config.toml
train_examples = 48750
conditioning = "none"
objective = "flow_matching"
patch_size = [4, 4]
optimizer = "soap"
learning_rate = 0.0018
beta1 = 0.95
shampoo_beta = 0.95
eps = 1e-08
max_steps = 8500
adamw_weight_decay_other_params = 0.05
Rows from block 7, named by matrix and row number. Each number is 128 + 32 x the weight over its row's rms, rounded and kept within 0 to 255. All counts start at 0. Numbers have three digits each. After the name is the row's rms in percent of the matrix's.
# ada: adaLN modulation (shift, scale and gate of each sublayer stacked) (model.blocks.7.ada.weight, 1536x256), inputs 172-255
ada.710 036:198113117109125083151162092135083123131102049111154138096086106087159141128130180128150180093117107114130144127128100135123096120130103082132154112111148153110150172110106199065133152090163181173149111083142114169154132151152119096142171142166143083120
ada.711 053:128083161129178131103126071101126111182150107070125164134064142169123105124191135202122153166174186122125143134147112118131102111159108098141102107062141093093115144127089146072156129118169213143109143114137150161154114167096068131151180181125145148151
ada.712 074:080114189165137124159164090188209119118160113173112215149153152077125104086127168134150192133110098136186085115129135124145123116107134131112173118128074131132131126134122147115112173091127149088098137155184130110117189076140123136096140118140132091136
ada.713 062:096154193160105120178147104105146117097161108141193148147152136186155145149105144088164158141103106087141170137123078134136168145102165138129140118149156144138136154184084103208162116129113101135147144110063164150119131083137135188205161148115102148125
ada.714 057:146115095084096151116145131089116122165157203101154082152130215141121129110144122161174042080141119109103158152125078074183114160139116135135139156049133113163173145141126113084142166175170083146112121092159135097165032141084199113116114157094147127099
ada.715 068:064135098104122084154163155151104187125178128127124152145175078090193149125107110121170106110110076159036123129151116111110151082193127140120105142145143104094094133114123095085126113085137084120107096191098135149055128130091139148120111107154163142151
ada.716 068:118125169146113151149150087192161130098142096096113121112088176128126160127132120119125164162123086081151154114143136136118090128151175160110152192105124131197156143128072109055122175170080138106074092148113115140230070080156143157150106163113090147138
ada.717 068:168173138141172079052121176163207132155117202129117110136039124146111090104133109136119097186078112176123144157136162096123122107141125117155120158129098125146130080119077127127153116123111118143094109157120111093113103112169087132123117112160153155114
ada.718 069:148117127107107116150105111143041119126097071131118106168226125104121187085116119110127126081109200133093157088086117133180112097133133151139169176142119144056121122089138123122137128149135119088122140167084131160163137141170120105097092165148142136185
ada.719 063:113080093211093093162141121149102230055177171146124123138145136134100091122170129149141171106131135165173151168110106073121105156122109142175118159131106191151067152133135195101122118107164117179110111091116174122135118100146136096092135149134128081159
ada.720 059:170143166122171103112161099152141131139147133157180125139120051136136130158125098158162095125125105182124105099153192095154142122136126143111162116199115147130150089177135092078114107117079081108097124105120050159161170063165110109134157131132099127096
ada.721 093:124190143127234109172112125087187118108160125157135129132076140042129138129166118190116131131020133078151124133095191080092083120162177126086158130109178043156122110118090139141151110159140112178097161158094140083157130131183119121125141131099135120083
ada.722 070:066098036157155143131097150171099128062176162100162145139062120143104144159130156105106138074136127149106067183056113032162157142146140134123154107102092116132175154088135120106129149116082124146132128155088092130082132066079130127152146125144175128128
ada.723 064:103151126161124092123163130087117127074117136156119188140160181142109118143108144114168135173101120114127147117142113093144066099130135155159127126113101137086134097151167109091116096160154128173113121127126174146130145246135113154122102155118146146153
ada.724 089:089161119120078114097121071161163104191136123113132133134227140117130158130128119170158123167141110090132104096089109142115124131128157148096131138069163102126158144105144157068129097139051163140100128083137084133053113100198088141092089142073114115143
ada.725 049:147120125125155128164100125200167095076059148115114123161076147157128142119103103154116124059100111091125111158135069114172113121080128135156105142122196128133064185099116110142113081112103117132170138102135121083120182054126137148086095120129038118139
ada.726 059:102127124123125180121138115159173140121061106123137074131157150079170119163178131149137154110173131168117084132149090105185070159170125161115072155124127122143116163122080083057188155156087156098092126125043113173126083149064143174133062101161107092115
ada.727 047:175126169158147128118146098151123082115147079132139141094157088162147114114118128136166153164131154185071156104075137171164124177127199149170112117096168104105161097157167144147175153090112158124146082153087156124124143180063107164121119102121131131165
ada.728 069:097094151122135135141144191171076110109095111168142138127151069088160128137161194125049160138099161141077100114102137113163108152146141122156127101075145132156107129139130075140107124138093213128096125125163157104075094222101145102105149097146107175148
ada.729 067:178184176165098182163087120118129152154173131116168151101184113143121143122149162199157107116124187105152103099066110151132083064052141135125086149092125110120120145147036223148085072108118142137056105144147137121083139172164134161084177144166169159132
ada.730 079:134111093144186150117086136117156083138127159154188103133161186139133148139139146151146206132095109069139121104020144122098172152128114115117152144115162141090143165146112098186153112152139121141107092163179111146147138117093146161127135114107126115190
ada.731 065:150200149145127050108087125104038134137101148104062138140117150134141082125173116100078102122117139090160104107133146105145127105131089104117169094085113148120090104127169140051172093177188170112184130119124108150159079201085140116143081070109133137165
ada.732 044:131100129205042128126127173124103184135137135110168100096109131169177181153149164162186215140139127174102101098123100156224079098169162155103127079121169114115174089127126108096125142121146129128135178162134157104125134158139118162145118138140150095154
ada.733 064:058087149106130107144170148155127176132100129180142145121104176134142116152106078114200096131121119126091168090054117181139103176135128039093114101153093132111172081125143156133086144136127159171198156082172154174110165195119072101112071120161164128158
ada.734 057:090130136106079130143060110127109100215196130146137108103186105084133146171143215143137155109119132113104124125097148132110171084097134168168207149065083132127096109133075139120156188159136145161147087180136128163210151212170119144108144053108132127151
ada.735 069:110114041083133126142163122119055146119106141181119160095120150136092149112101113125153132133166132159099100144108175133190175098110111135191085174119153129100149152155121153141123167144125164179142134168064181157092177167089128140060100137148147125134
ada.736 074:087132154135134127148115170095130149135160158109146157143145087169176142144083130056149147144101121106110136184183075120075090087125144140148065156234153131140139080136119093176077061153165126111128161128113125117135087087131137109133090120155135088131
ada.737 070:177133104163101111103102154137047100092137118160111176119142176174102120155097157170089136106163120103133125109147099111184097116174119126103160146144061031136087138178206122178076156098136139125128174129144130137125139108125072173127103146129133134102
ada.738 067:171136143100150202139045139131184128146110091096185088127105041119147132102084107144129154190127105133109079121115047177118101141132125124103143154141156087151114061116153188111125131111161096131075066094163142166169138139196090145105106144090124105066
ada.739 040:147141122086116112197062135072132154116114148128091105053118111081122123137138131152116123200117106122129085093066140135148135095132145130164091106141071173174146181056082097076101102104166149128166145158138117087112134089127157160102129103174077153136
ada.740 067:151097097116043199131141145103095162145085169118066159176176078179121087145149137119109116089156159106144150120155094186122152159116101127151159132147079137094087144110186140151140097128113155135080155110134114126077135185083119102110122120122117142148
ada.741 065:174109079198141134168132098101115126151119094129122156129160178141134100116155192172069122095132161131134162160144160148151149141109069120165156170154146101123131101175120128157154177139142087109051146136109194139069174135135146111127109088096177159137
ada.742 063:102108089146136162096149113111094142110123156174114121130131130107119074103125104106106133080107169140074136109176114082128141113168111158097108076103146152119122129112117190164123165153124113107182152137066135097108093146166173216140081117180101053150
ada.743 047:139138090204177184097150157130146140148190114106137129127044097109153181161117148197131107138151049095146125111157094184145123125155159109124079083177112134149146145098150123110093099126110096093114100095127153112127102055123115149179112118114159073141
ada.744 071:100105127150144105157076139089117078124117134162087181164150149129131166100128135146115118135131169114080088106092150059173137090171129114158158119134189114186128156071068155110086129114127047105149162150080166127090081146103136097109142176157159159122
ada.745 065:109051141143068071116103106063140166137136141129128085124154133097084138106127153206144086154189180124111106144097098128107137143105134147096158139090121142059173145116139175130158139110145194137138084158152163117133096147092136136115125159141155184144
ada.746 063:078149163101173124136124195103184170127164091102080101146167179114154156127119154085145169165138068157162169146110116145167175129107129098169158154178136115157154195132117146167103147061080096153127151136205106139185155128183113122100059145084133137135
ada.747 069:120130172074171199153127145137145103115123137109144117140149114095083064165091144144086102105059042120100127153105157134105115116101094149171131164176202148141087103116108135086116138150123106099179139153178164144158125025120079069152174128139123149105
ada.748 035:132125157132147152083103135144051105141094105113133185181073108104128124087075078135135162114125121100117114193112134122112185096147184154122132193151138187173039125135075181216151121147115159113120070129110117098161125083122112140076158102167144102141
ada.749 064:134166113128151162117181127082176078115101101080139086102107098122093099160055107123129137228146107093156142136119121152133114111140136106113150144215175135106152141075128117106115139140146107101146115100094155106102200098182153125071126097096127072079
ada.750 069:123154169116126138118084156166147151136075163174124155098094143159154146150106123082098139133143150154150104157145156082197125103131108121135107104152148127071154087128165150087087118169186125121168154137133162082081135059060169096082134123096137122106
ada.751 066:135092143154090062173139150201110087084098129102175173161140100097144117147130097157182131163131128151130141137101100086094143141122115168192152112045134173089170116146104171152123146132132178169127140171075116161117101126130062173154139122105113155192
ada.752 057:078166145122011118125140148108128114149122104174123196074169060108084119186098107062100189188128118179107143140169139070179149157165137104121130082139135127089122136128132140150186185172124170131129130187065115156097145141136082214111111094158125126101
ada.753 035:108139134120180087125111097149125091144133151156094152116099165141159126105069101126117185162126122118107207169125120141083129090131130089115084089141141083149172113120169152094116086080124085134109101082121146144088137094139144174158109161171122121140
ada.754 041:112107132103133115137117207118168145164188125132087112217136141075157207104146131123151119092102134199138128111161112106152142083105154156141156098138164167145175127114142080152166090119141104150130115062207199168133149081143174081121107091089149160104
ada.755 064:147085122108117145093140063174153166148159138146203147089115177125126157145116117116131109168134116132095124118178062234172163119108032097092126134107109100150107067125121191176120119088102153156105168095175091140131132087142137188125083182147113122121
ada.756 063:089139136132126137149121120114158144197125089156076128106114134138140117096132098119081160120116147101147131144134206131125133109131123102131099121169129095155177097142134125229076141128114104128124120156155158141096135086150089079171142094070083169124
ada.757 069:117081152128088150147131070112205137142170155084120135096076129049144084098068145132136064112150068117158097189145157139122105133090127117163122133097163126120163117159117137143148116096152050111140139110178197120125160083125131148131082133114067142088
ada.758 073:088057210122184175140110130076192175110103091194136115162121084160133191172120147162147156149096103131134122154122107144167122099140128151155088178156169127154137155126019099067149156228106134156113137176152148183098140084237131160095154127141150108108
ada.759 038:140167131114139104096079110118112128185100098147171154203137102090129134179163111169134064089098175110131128163100138140141160137195094137141126162168171115106063139138115081126169133141119083135131113089082054112107192093130110122151143104139092159166
ada.760 038:086100125139123137126107064120144134093146133117134149132123150097131116156153122115168107179142116096128108115072094156134128091130073097145127120077061100119124149108122177134110135142092134136169131182110115161117158149118147089142104102098213124081
ada.761 079:185114173132111090126119162112098149126100086163088092131126073104119100106142114147125100108079105087117093096128110092161112179114205174111123116099109184099160143112144174063161152083073141105128166179154126104139122163097122100145085134150132136161
ada.762 070:145136119187158156112177110186127137116102102058167152121172123089135112110134112123024118139151162119097136077141139192037138136105117135112137134186193144163130113149095129208084188154104129144103106135152129109176085151138131099121134099093103105123
ada.763 048:104135108172092116105107132129090181128051125084153159122119142126069103133121142147173151127095147138172212138089102128174118139108102111133106115109101180108124083122092134122163106132123176147074136214119143090125123169115115151166175169096131123064
ada.764 069:128160134107093119099131155107184129111143097132207104093135114130112118150132131160045113118150142128126074121128143144046120166087103148158079112170080149160172129151152190138080120127107107115100160102128115144196172099158121098136150151079145088132
ada.765 069:182172102156194191095119114119185174138119132135188090109098089142178112136089128072130173131126149146150146105103149164110162150140116169148113152153178089172144099123082166150102129150093111115163132129213154126094136132129159110103160114211111168105
ada.766 068:063152115136116118110113134158105130187165112120114187175136125097113106141081149104139109083077114077138131166106149097144158171132068093140113088103144128134167130110167134065161159172175139103124134146075134160068124159138093136123074181130097075130
ada.767 063:139131146092157133133132149155127131138146140047093103188083111151083090142081147107115125100151115096244140163118092143174159114100092062183129124158121148181139052133120102193155099133108086142137078121147162087107136158157109137170111143069125219120
ada.768 096:205141149142084136173112087131079143125157118135159134066113121152148108123068076109074139151132102128124099100050086132146136152091165136138141181203061159115125102154091148189148111109117122106089168103128105111172159089074108157130178099081130082119
ada.769 106:152122191130155140135089108136073178164112126077081123128176127108125158132081130145125108112214132123164155113087149086129137090142096087128098090121148113145116157137085024155127070133114092119116112074178091188096130143108098154132106176125084124142
ada.770 102:117121109183108165080111160073199158153126114140119144121157172136143111076106120124117170124132159163180120166146119151134156144131139129118133081192079111153177158106086135125093155148161131135192109127127131115123141095170140081120153107130116125150
ada.771 130:087113109155131107119173117149063110132126114105154141060142111119175137184130156146120069185114124139161076164154219023134108092165182127188157146024141140082112156122144089105138150148127155118123110117093150192106130146158059175131105162156134163135
ada.772 114:101125082075187083071096124104147110046133155106098104091099119067168169101155139096118130149120041130159142108150111146175144092132138144154127106117083086183127133150116136138122085127144089140158148111123088160118145092123091103188180142105126161119
ada.773 109:117158205171189150080141140127179126156115151112111151183170130182124136108118169143150157100095100103135164151154199088102092170113163100151011149106140150161137168125169089086148135110137111126126163151114160145173133173162099156202128119147151132092
ada.774 106:097172117140104127061116145168062119145114124140161178166149135105108141146158155132140115103116169131141158113149114105164131111133083131132147068133106152174141150117166114188156078144128175151089129156148150106200122156231135130128147067076133106084
ada.775 107:219148092144036200140114145170148097141155142111153196091123104139151100149121128172178120180173140174095159105154134134118164144153164165128108084203203164112095167100081161142145153176100187132104128064144105174118118167095136116164166181135077090171
ada.776 115:093153157134181102112117121135121176115146145121139065158146103144133145131096116127094124046190173137098144135186086171172115087109133163149146104179125110113093114147153101173123060098126137134079106151094088137166101226137192160146196100092098166146
ada.777 104:091162141099143120122083129081133086160129130141095092133112161180101131107132120108119148098102030141069112160166080097144050099102123121116112147136069125070113153147103111111099115155160068157155108149122152159164142003208087187157145133116132087073
ada.778 109:101142146110134149100161102080185114139151139123100146089118116093161101168129098128109095152132179149150092118140064164137122136114134064161152123161092097147137106169174157155130108110153159148129096166131128042158094137088151186135102090086091122062
ada.779 130:089106102160100159117194123101208146138185132120111146147146195100161119131145157182109132229193130141183055068143124135146149182152185116054142132082126103096146146129087128158146151115119169094161133133110113153140134119154138125132125151120144084192
ada.780 121:079129088160080140181162149115126086140140127124127132148085157139174125107139128159183141161083184136118122106116138141148096205166188129084068150181167110033119166125110135140126150171099162103126160143124129145106162255128130171113138127166155130155
ada.781 105:139081169113184170138137119175073139131056200114166103096141122134056140119129121095125146097200120069132114137187149110161143175148121099131116081105152200047154128125148123095114121155126128165133126189192125088120128127108130097128115100083120143094
ada.782 103:060116112117085189133127133199096120134145159123140096124113139100104144125118179101104124148113206167155106094174186125119063147152105141136116062174095124126100166141160137169116162099134095094147132115178105084074120000142134173175110113164124177120
ada.783 111:097089170112083143102125081146106110154173144117093167149146131091169171143084149172135136158065174114142145105080115097144153125151193120140158163085118142124121138088154099145192156102081229076142119086067126111106118184165049132134131139152088146137
ada.784 110:115186098170136126143149146144098111137151124149078166099051170128133163136104162168072123139143086112070154136159141152127171090172101124127068092140113121128156158146100071113135110114113134167162142143115134122058156105105132153120119163137153147152
ada.785 128:124139154162146176100092107070145175108093129117114140141159083106137128110123083098096108114153123101055134115148194075098134080142106128182027132161161146141103169184126082161084152143144127168147090137171152148149113161150142104207128112115154082053
ada.786 116:101144095135126148102155128104115084117143079117116107115183155095122086135140140140155106132144116140064137129186103112066121148137154094075177110142220142126135143085094116146170182135178101124143106114175145086110132085137065152186150167110105129163
ada.787 122:114057147138163169143125146105114135144087078141131127088149101068188121105149099146162138112051125089181102136074090087159172101199092124126096122091130112087138097092178127100150076181123126117171098143194142135099120166135173128201125130088131119151
ada.788 114:116137177155126114102134137119136185154120109109165158136125186175136106149115139091096106109084063152098124169081121172129209070140092181149132141074125088054135094128078178124152153098152081146168194099158167166042101177146113121093149156146133164128
ada.789 101:137172101139056135144124125108121104173069114146168113144152064132139095074127111112085111077114146085149167136100143129112128138162056125092151124183130121186109145119180124161114107161136082149107142166161099129149101160159155132108203098085127161148
ada.790 128:096125102124094115199128136136092128175104084129164153167134127167105215112137097162160135150193090120135108074038129152130117133148137153115164144099193145182141165109087167192165106173104134156106132076097120112102151110095149096074142143120123143149
ada.791 099:140146133130191113173119085033201127177115152138062128136076127160114083090090145117097146140123184153096086160105108124099129116115122132110080122137101093073124122143096144152140151124115124108110156098175133085095135162050141164135176133162138191130
ada.792 102:171154107132135106154130075114235128127123164082104121172082101156108133131164127174106114103124142123097136141130061115136153103168116164109109107176072172114114131142137100158116114096143119180150122140097137115128166216059192132160102127134143143118
ada.793 106:175138151135120115114094083132205091100170084107058157117119076117149129102114122092088115114123147132209160129125139111127164114130156082172203120169151143084155152113144098118159057110147101188136150123160108160105145156105144138141088150120104086152
ada.794 102:118134144159138100090117171092076070111109133131142158118103104062145080162130135100096097149141164120098144107160208071160072096155096081132108097172133132089099156153145090106154160113121141118151171087142125060110139136061054236147089138104096170093
ada.795 114:097108069139168185111180166065138140069145151112146178114101130099142084126122168116117103165092135151152169103187016144110157143085126134093140135147141085142102150129063141141156163173144110139086157121062137092163093127113061103181160123060154107109
ada.796 110:171136161116068194128098169115114119209113152172073148098163165174133143114112139122190089108211081121145144124090153197136092144125135108136117124104127138154142117129119128111163137098142103149166132103162127175116100168122111129142105148173085155112
ada.797 130:116126098128162141148093108130150072103133168127033101115107141154120133147117131076114115136050155128123146149207102145116141138122107071155120097106073094200062140088123124136097142098126123090127092165121126089181117082140139129182069129132101136066
ada.798 116:163043190082132184186159117123092103173092145135124131152202072199067154133080144110152159147134156131113071148088093106115086156115122108175217125201156151145178100155186137165104131175089099130104086093118168118171136109136162126119128117097128079086
ada.799 124:073104149123099103121148138136099121146096162112077113115067113155129122181114149090094132113099043108179137118176162168128099137120106126153093117128140116083085147160151167104070112105125057123100130125135122168123158029126110147093078097127131138091
ada.800 106:139165115123048135108096141130110051127117177121150132115051077096120103181108131133163123105094173133126160106173078121110167144172120097092142122107134145151103119062188174141095150121105140147141100148151140053191101145148156126122087125120140162106
ada.801 125:103092138127087106163178125111159119122180098135114145095128230120142149104149203153110120167114175181176122064127144104158145150097150115095155099098169108161115123130133092151135170174092217065162119059152144116119138152129055172161123153160130113184
ada.802 105:153132134124109209161101135166155103096164128123086166108117168120114057146119117136135063131109199151109126134183130113111131130092096128155208114126158128117067109106220107085121168134150165118166086127097181114119183163082149112143103166122114176098
ada.803 095:100131177172236093090132172132169075095195160136075154094069222156101121159108136133105147181113150120038134142131140166097121113138150108127139095182120123071130121130033122099096098081073098176135101098151127135135161130121085104090113161191104144116
ada.804 100:121084161153093117106110133149137150138123114136198094179080140142179158116129138111103142130069100133099145211032097123144120122115128156111146128134208147106141126133098104174134100164190107138074134149141118137120116152184098130144211115081131134137
ada.805 111:106067114104132164108128134100116133094134067131150134067087155104155095089118140178144112115168159130169131084135098104182092143113143117088137143161158133156112081155121175106180173116136162115149173136081188143171137137128136152135127175144083136138
ada.806 109:171099147183080116109102104136094086169120104110212112179134156097103131131110127111128083123152128086135073110169115184135157054118154199118151114203133093142181069148088068103161128149175147120127121113099100088082180134136163118094128154123144114163
ada.807 108:120097057094112161168099150141145159104130113160093127159094080097132152163162134081103081161161116081116109129107103106146137093171111114169126128149158138118151113120139110113113142164074066157182143152072142152095100069094148139162118130126092112091
ada.808 104:128140138145122104134174110147096183177144153147057116130116171108137120131134142141103147151180168160129070102087102068138135142147133128065094168047070136128118119102142111104152193123128136107120094133070134082099150118138164156128144075162117183163
ada.809 100:130120092163168110165176148105141153184107180136113158155109080098100104130168123116141171108151108099173138121133044112155114095131129101153148074107123145148073146091128097103179166065141085151142131146097113105175143066046134149132162095170148124065
ada.810 129:064101112125157175132155131104162123092115112144122145171121152161207090136123112145126074227106142158126124108145163128128098109129156093119073135133112139149129153173117110094132204137121172092154113064087105152161148102150029178142119126141126152093
ada.811 127:122144081108088151101129098169113130099151123142073101093145126079141170108156168174113113141095182162118137076120148166126155127131111127131085135107126107120081132120149188220120178085109174137151098132084120140087088088146107152208095165075079099138
ada.812 112:114097154119081130137186164101147169097103116108064097129150136129128181103204120132098160133146051116177119157139156144134148140156174144114163086205070084099130113111096113161136041138141098160122106156128105133140135051151135141137136121160097098151
ada.813 120:103140144156122142098136148120107174139121141108091145061161138096181149116167088138081104057151107110155084160173119193128150152119097201078104133174122169032166133135090104115180099102191070150090111181103135166140133166161135117132111172086110087168
ada.814 101:156055129143098064141174170143089101120127142095085162097142128163125118155148153126129102197069181171094125145135077134090149144103164123162147125146182176082144175199133171065121168118142118131108137112127167106071094136102061144165144171145172107092
ada.815 124:119112098142152114148089019107168125126135133136132121134164094064160128083126087125141114115220058090066159124093103080156139106136094149152097160108146044053116078122094101144086093108126106152120065169168143130120081130214209069098116117062124082136
ada.816 126:120131116082128144076144154100163104120098146132096089136100142197116120151133134079131177148159178133138170087179096174111121119130143094139177125078115145145151117118100130069139181135130158139134129110155149102179109157168149135131151116139094150091
ada.817 108:105129044176112103148143152150188112147130076142152073122065141101152152097153130180150161147107125108121142121085188082112149140141162111114098138207152135035120098115102099167172102110172169118146155160126092132128155149225069102130096103136157110182
ada.818 122:159143158164142166150107164142064163104100170127129090139155050126142106080101131103087074104156191085134158174157184128117107103152087129145167119166160115117101116179119153151120105078140133144137171147082142207108124175192119118126093129147093132114
ada.819 111:132124149124110148073153076115123187154074159125140094140139182113094115127114120088126097115124166170159126142148060144094108147096123093140156124099124152108126058116105150077083201141122133122180129149142144073131122113105079158097116104124092149112
ada.820 110:128166083109104143117091097155066162117162160143087120144161073129130130140079119090128120083193204125168109089122210103134111079124148139136071096162183116096127094115144115121105096112088126128136146155068103117124128177199135149114175183154145179124
ada.821 103:110117100121123146103130112145108099170089162114214084128143152108112162106112090123178155095199157076105119164141090141120125121099103089125186112093156132143104085101128215042084122162154135152147126144130132138212137153175171106117098130149121092102
ada.822 109:108120127098129136159096116189135124103147125113110137129194086104139161141112098106118103070187153073109154144149157096138149088130128148172133101142073128080106033128130089184107061133071096131125105150114104144083122170147163162088059153107090118086
ada.823 117:154140128128126117139108120128135143165109139102156128111163118070134114118120143095155064153103131088107134096216142151162144107114114083170071147085136101110147135160077118137099173133131108140082101123123122165137115100175098100153108123068103124089
ada.824 118:096142124129162116131116115140117166109138145100097142109150145132130098172079088046169125073103132096128128170201114093121126077092077138181115103075132108104100116143098109075109118111103118167106102174177140166133123157129160028169146157124112106110
ada.825 115:073112106139097111100117101127065125160116158150068162147104085107158135116127134129111082159069209146092156099173140078130133136112124111171008106144202130099107146135229078161176159144122162087126128092173150159137078122121126189140139105172146171088
ada.826 137:091079136128166093110149125110095096123180108097110104141126205127143118120184147194110156126123178170164139091116141105150156191138150141086160115123152137130151147085040139111156179111149174096121141139162117116175091137158066153172187158146131114172
ada.827 106:166115136139126161101152151105173182127132145152188137137168111132163168159119162067123106095212097133112137153129080023129109096152119111111109082132077099173157106154059118124115108113127094127143131120197177163115106113124123202098126180119156123125
ada.828 110:106126135150153158111144162129120173105153138131148108112135153158118139122166124154151149134096131137124131154063134123142105138135137151107146170121154137133151132096118120095191119135124121199151147184074112149054119167129109109145233117143157096161
ada.829 122:136170137179164138087085134156118078122105177154096118082132096090139095165125109116143153133123081113132138192148126116166137088128163151130154164114127109149136126144143135177106153159170098142184161137136160152167098150115099144196135153083141116100
ada.830 115:065105125135185174131077130189178069132086179142103107133126039100143151137101105088133171065121112052095203147176124155170140092145125143157147126068107103123122131102171148135057104081122100141139125148106119132155073134028138128104099152098105160115
ada.831 099:107113102201089113112147194154149055121118190119139170113091166158133077176115186134102106207165187136090180142135089082056096121129162116151148136122127126209162154146135169111139199176132131156144185156102109089165109133172093162187122129089194114083
ada.832 104:117129154125103116114117133088144131082105091163181118110128176130154116099129162176146133143176152134147120100055229080159067133108121109148143099090114139128147165104119131146149151159163162099091143095098182176195102208115063122134152147145123150147
ada.833 107:120140153150176146162122132106143140140101129169107161149164087188125145103135106071153126168126137168054159111194199174124117138159100120130126146170123176188119134119130215115144147096113131143154111111065180094208098206162137107144126144171084130105
ada.834 127:091076153098056120148174063137126077134144113114133142105143124132148072123182160152108124171098115182112103069106137114125164218103155109118173095154130162161150171083099165132127192109138151090148130131093126071133143098078081187109205140180131185118
ada.835 123:132117115133219134168135109169066143116101164147122064156122099215087150113137117127109133094159168121117133129121133105095134161105112112148130097102075155166117120119175201087107104164096094114136099147183141080093140052107219114108191122168131157083
ada.836 111:174099180136132085159150114135050101167105104120168154131155143121124128143145178132126150119070180166169101108118118116154179136125132097154112131134142149134147140073077143122112092146131179074139125129081133115100180047125141121094195108114145131145
ada.837 102:149126113140075110079196094116119125145119128146221095110147156122101147163111119166177167165105128174090106115073147116121114171173178108101123144203120124145178110086160150151129157078110192089151163140114131116113153135138124189123099117094178155148
ada.838 127:135146172165058087095093106117139164109164090151115102135106113124177171164128122114115088071079149112135079096142159130115132079110132196147165132077116056144147122105116059090116151164140127140098133173123096163081127158139156160097161165087131138161
ada.839 121:125145169132188165125128130141201177131129124143134116109112096147108167102125090139138163113127110108090104121139085116167127131125098134138135129171131158090125171106131147106141107119110158149141119211084105164070174166134170087110116113121116089177
ada.840 108:086032085090164117128111142113187090140136184126164171077114103124122108199115148150129157071154106139086178131119082063112173168120081107123127091206172093174148109097211134108161103141136119115154132140153132119088095089092155116134092056173127162105
ada.841 112:156120139086121139142130119114161135070140091125101163111162155133124125106151138157113110110134118128135076083111180143111113103089067191117138101162095124116074094114089089138112121151122116103124123165115149126091177230124155039115141156156119134187
ada.842 101:159122102140168139188103079095172118101088161111107160141108125144114126113104100099141061130113139113186159145108102131136138157119113102109129155156148168186111170145121162145190144140080117132113139076128125146096122102168057106130158123187092102140
ada.843 107:089119153140202136083067089111209184111148153074161102102100069133140184082102125117130110114060099126143140137147118142131160072120087144154178184123133148142131066156108118116096069156091106136123108142123090113122151123139115094056108168145144150091
ada.844 125:102110054133000105119157122127103110100161121123119164117125134146088077125181167109142144182158159167088151135130178098107161164140125099152100122182103177176126180135134131144123214102122159116147173131193168083066165171107066158174149120132116165090
ada.845 107:146105172132097080155115096140011104136152117091147154065123098116106122121139113116161136130211131157153119140049158044167122116163125094136155134128148128109146095075197093122164123115152136142142121126140133075064184138122159091144101125066165121161
ada.846 098:107174106165092114149100141145110102130168116128142127120102164078188120134138176148158118158087133141108124108146178115139130106180160179193142204165112085120151128120048138102152110174131193137080131121146099121088133136162114209117089131142113106116
ada.847 112:081078162147176134164195126081141150069137192139074109144101188095150148151147204139161107195174155171137091093125082120151107109132127112169138156142174122136178084106111143049204146143133163130184117087099115126193120136149075088183116138177152128117
ada.848 104:094084093093172163100158134136049116192142133084126108062124076121144133114142129125092154145210125169116141093107144048120125139140131080109134169141101117092190155131121173133096131095167101134140172124115141119180141094143169144157093109107127112086
ada.849 116:127138136080161072100096119050157087044137146110131116159138099131164115143098143130101071116108115090113107121138120113141150083143120158209201069071164084123129114130100119127105112128186119126131094128098095142123157110138157075134186144135134153128
ada.850 116:131141092150148129147168189172120069041131165126201139124126093121165126092122155141113179128129137125113089169193084142105138167155137081045132089081135122120140161059175093165145124117163140088136115151083154097117127129170102121165156135109149158129
ada.851 114:147082193134061149078124133084111172115161108130136108060070116094174131150167145197112096134074127142151147115125127110058103072131163131051134117164107107201132135091103075171105118152114175129147165103248100141095120138132124154146160163143103078133
ada.852 091:197161033122216112091121144181059124171110078131069106155128077085146123124124096082095105119171033092104107120102151097144154109190139108164054119171126123118124106152167096126138136082104095152178111161117081120088161147167141139170149122102081125131
ada.853 118:119130087106143141113200133102082122144133091149159097151145132140154102146137166162153137197156108210121109139048152088174172113121187139108164154056109190172096150087156135134157168104074139102156176069147123108142160095148059153176142100164156167150
ada.854 101:168224167114140126141135082098107100133106074105173165106128117145119106163156111121152119115208164130171093117142126093105106101056141195105150152155100125111129158107115136111144138181099132128163146122148111156130131093121090112099092127150103095173
ada.855 114:129163100112092219181143121132157140140129100086129143153157073139136136107131114059135112112060187133153128128123129126135133126095161156118090135098042163156107171138172078126139113177083072159113158167111162126023073144155121124103045105147154121153
ada.856 103:153050097144051055107119135122161110076153172118170140107112090127121101131111087077100111110128069130100193179159091134114123107175132144188080163158129133136110107139120101102099116164135122117105126132147139135135157050111089132060100071113071152075
ada.857 116:097110097176080174146155121129225100067108158128155133161154182175091138182142068100135149145072183093165133134164082113122140158112148092166128157092147156168133124158125151187153158123108184128166183124090136072099182195147121139103078126157134104091
ada.858 102:106159129092069050147110156141095118159127129151184081088163084088091130114124105111185155105147125168140209137083137076154107119100162139032082150149152166126106171076109157159128133125166095131117141114110200104113110139123091143110168093187127114140
ada.859 105:082090076151102113132110135158144102163181127092157121205175101121122115151151136085080119053101157081131127115174152112108100078158090044137085106129125150174130095123146077080113139143114132115137125115111097168125113127077100194104072136083143135147
ada.860 109:091085109139081096141119166094130153128134070144227191106133210092142122103103129133104172150116171156155138113101092100158186139116201156114120179135152187105187116140056137163153125179144149137129164146115180118168115086071111151147086152046197098179
ada.861 113:085209114151153119147140116133106177146129144144179120144141185128150158131129145161118136157177115158053147137040159159087121098108167192113152146088197104160121103101097112178133159115147093135119109134131066120129135192150109096087127154109165145155
ada.862 116:043062093156070127127172146143155057084127149160107168116190174165113086125124104120133162158144149138129132139096123115104111179138118106135181083098127124144112103069196156191165131138154139137177150133098134090131092063102143214155189092142128117106
ada.863 098:143144088163095044152165169099174101120120101116118131116161097123135141104141123129130143168241118183119167129066132066123116175111133128143097201076127126154145148171168069155160132134118112154174117131124159136118137168146128169164144118214145162158